A small sound classifier, trained from scratch.
Model: arch jasper, activation relu.
Training: muon at rate 0.037, 19200 steps, batches of 64, held-out accuracy 95%.
Data: trained on synthesised sound scenes: up to three everyday sounds over a background, 47.2 epochs.
Rows from block 13, named by matrix and row number. Rows with one number belong to one channel. Each number is 128 + 24 x the weight over its row's rms, rounded and kept within 0 to 255. All counts start at 0. Numbers have three digits each. After the name is the row's rms in percent of the matrix's.
# convs0: first width-5 conv (model.blocks.13.convs.0.weight, 96x96x5), inputs 48-59, a 5 kernel for each
# convs1: second width-5 conv (model.blocks.13.convs.1.weight, 96x96x5, transposed), outputs 48-59, a 5 kernel for each
convs0.30 097:182162162141134174133113167161151144148124140142105120103139156141136120135132113129133169123131136109104174165161149124137123135168112126107134122139106142126129137066082095094084
convs1.30 107:165138140165164122125117092120171143128110092159119119105122133122116111110122099127093122122104171136155150156145146112100126130156155114122144114143132130119107104098055096065089
convs0.31 097:109097125132169163148143111099111147138135133140124117098128121110123132126112128121140146128130112128141085112110185176150104144134134156162118142135172152136138116129120146143109
convs1.31 116:155129137139107145157139154084135097157114139088083143127162112146109129108139119115099127136138140125103131116120125114169143129130141078084084125139109106112082052140105142142119
convs0.32 099:148112102121149145137138123123182172169161167095106131120118128117133158154167156169170174116100113109124116137115125117157126107132177123155152127097132122127084116081112105101100
convs1.32 106:155154181148155137120115118151080076078091099128121130126118083092108100127184177198188201132152129130118154118109107086094097112104110099143103160161130138164140147120120133146153
convs0.33 104:092120135169119139135145145150137120144117124084104108129166136136132119119096080138177160126147132112130133131130114124135125135136095127089095151155156099119134157112079109148149
convs1.33 107:115165162163169164120130112091128140147135116132123123119110119116079111124178160134149111133138131120102148116125105103134146145160135110115099109135171155173151110102142123106110
convs0.34 097:146127119127146131133165168154153123148146161066111104106112065081088120094085062080087075150147157172182147126136147084078137132131170158157153098101149124153163162163133118124132
convs1.34 116:177145138120156091116128112136096111134142114107086116125133107105080079088082079089075100075103134104109143119120118114159161141111107118120129147154126126128160128086105088107133
convs0.35 098:148119118126149129113132164091149123112093120170140129133087137099121112138137114136138140135136113111116164150144120106108104187188142147128146086151124094141139120117139114120148
convs1.35 101:137145165163139130100142098117109146129067104119107128155126135152146126139166155115113089169142146124143128147164166138164151142130119124110109070095161161129178144136138155140165
convs0.36 094:126116149107137065116115139151117136133112113126127118108124122095082101099154142109099088145156181174144098092123124087083119125134112107121114122144117116113118129104122124174172
convs1.36 097:118133136142136143153158187242126103124113114130154155149086117125159164139175167189148168168200166132126097132135149127075090096110112123112105087125144170157102114085139069100111
convs0.37 104:132140136179150229169081142077148164106131102157161119114136097108115145147155151147114088168153125128147088110136131167153102098099080074119136112106080120168130122135120086109103
convs1.37 106:138157097142113184146181135121178156172129162118134138143134130152136142145119133109127118140138128125102116154165152168127102118118136054095110142105098140147112140143090139118114
convs0.38 103:110085112118130104161172099065118130155124122111114146132100118143126129118108119139150130165198202171136115110136159139091138169079069142111143102119090097099109121138168159071110
convs1.38 097:125140185169153169143125104170122115106118138131106152143118143145114126102118130152155138153169170159131146149148139096112112115090094089068104078123096109123129156099070117084081
convs0.39 103:140115123118081083103110101143171136147126123137129135115098117136135147134110144139162133119131144157156086106155131117114117150121122178147132133121093166167119115146114120114134
convs1.39 100:170166156118125124151142120080104098124149112133150130135119159139145125136108137113108140132119112123142156146144126092166131114131118102150129142162150113098100113160126131118128
convs0.40 100:155167179157157147132156127142096093080090114080116119137113121127133137138093068069067047143131120120120145142152147104115133135119066137116140124133117110112143133125126131137128
convs1.40 099:119108141149133135146152155151104143103104107126119144143148166144161140183203178182171175109112112100122151147138114114128117102110108135166129130124139139116102085106147111126097
convs0.41 102:173135130141155070126126184176113105124148145142151114118075115123100108121119119126106159159158158130127169118068092132114136127105136104137141127129158118171125077095124148132134
convs1.41 106:148144125108100111101178155172098126113123119144127131108097141129128139175125135163140120132124066080107118156129106149115126109094108124142119096094175158125085104098134122100107
convs0.42 097:135136153136116120150128116115107125108105118102100099092135128132127119141158180098082107108150135157134123154127121117126140177208169125106149133065180145139144160130130124132096
convs1.42 102:110098094116116115103094122095109132147129125070059081116157157134128154166123130126158153117101129120143104141148129148192144100102083130135141133119081099140151167143110128134151
convs0.43 096:144124121123130160164168141139126131163174149094132138121097147155139140143128120137118119101106099101102159121145127116107136156103096141115112099101122102126101104114134106104123
convs1.43 097:127139126108092146155158150166152140127121107148145148138115145140126151149164173167134144068087084110114106119119125114083090091110073114144125127152141116107106126159148165165168
convs0.44 099:120135150118123057121138179130117121130115103113106141144158095100163191139104106140140115108100104098109153129091104119115113114096118134133084119145158151125116119114140128099101
convs1.44 089:098100128103128164131154128166104099141141120168157166107086104099111129150120117122134127104138123096095140116150141122089111099127108115103118133150129138125124088111128161135108
convs0.45 095:089114114082094200136184123141119120107088107081098109115109110110100112131158142169158156143118121128116173121122136140123129108106135134130136122095131147128135129176135137126144
convs1.45 082:121100133110120049097100127109181200163151147110107132112091108096151128160109136122140145166156117158157079092094098090086111134164159110108130131138118137100106089131104105119137
convs0.46 096:081110109151139152124134119157137130128105123114105111095145146125139132126143131111105100079082076050066176176146146162112125138132111141116155157106143145176164149091092115120121
convs1.46 093:156118100103087151156107127105103107134113112147145147157137131121107136145127148147141145086070044044059112126121128135100130130134118131148133135116154138119122096113122157164157
convs0.47 097:176112146142148141157141161198121146172144149139147111099122109097111116110147146148133136163139144139134117119090097083119126138156128134153134115144114106121111146145141134128108
convs1.47 100:166132149131166116127134127114140147142137126105086109137146124159134149142166151135104081119101114115126109114087080075122121114131143142129138149146115112115119122149144142170182
convs0.48 103:160144135158155146080134131119124130110130181116128128117086169160118107123123114120159186085140147156130095114147123153161149126128139095112132130149083117129136116121092119132132
convs1.48 099:121139085113128119147124116135114185112119153112125104107125134112158120136149141145159129155126155116114115115103127099109118107115122110108136114136147128145155197110135110095126
convs0.49 103:077112145147186131141128101110118120133102129119098062098159140131116138154170170134108104127113118108105112092119148176160131087111119124154160133114123119115108118156138127081122
convs1.49 101:092107129132117123151125109142140126099156168119114140164129118122127170167139117097131138161162115108110194110123133184153131125170148125167141128090076150155164142156156138117126
convs0.50 095:145116156147152167116092144097130117107149149107125136116129122117107101158116100103117149122127117114108126141146085035124117097112104134158126185149144090120143129161139133119173
convs1.50 097:168153142133134134148163142145101085100115102162113131115137160169139167166151138143164126166159124140079061070101104122140162143084085076100098126128138149146132143152172134116119
convs0.51 100:138124067085099144121119132118121123139116094104078112093132078090117166160101098123137140140123124124129136119134153103168118136138127073126141127127126099143155188146131116105079
convs1.51 107:066075114129132137141139154125160164143149125117117135095109135081120137174124140137142178134133134131130152183164144142098111143154183059108101148094166115101102089106095098125144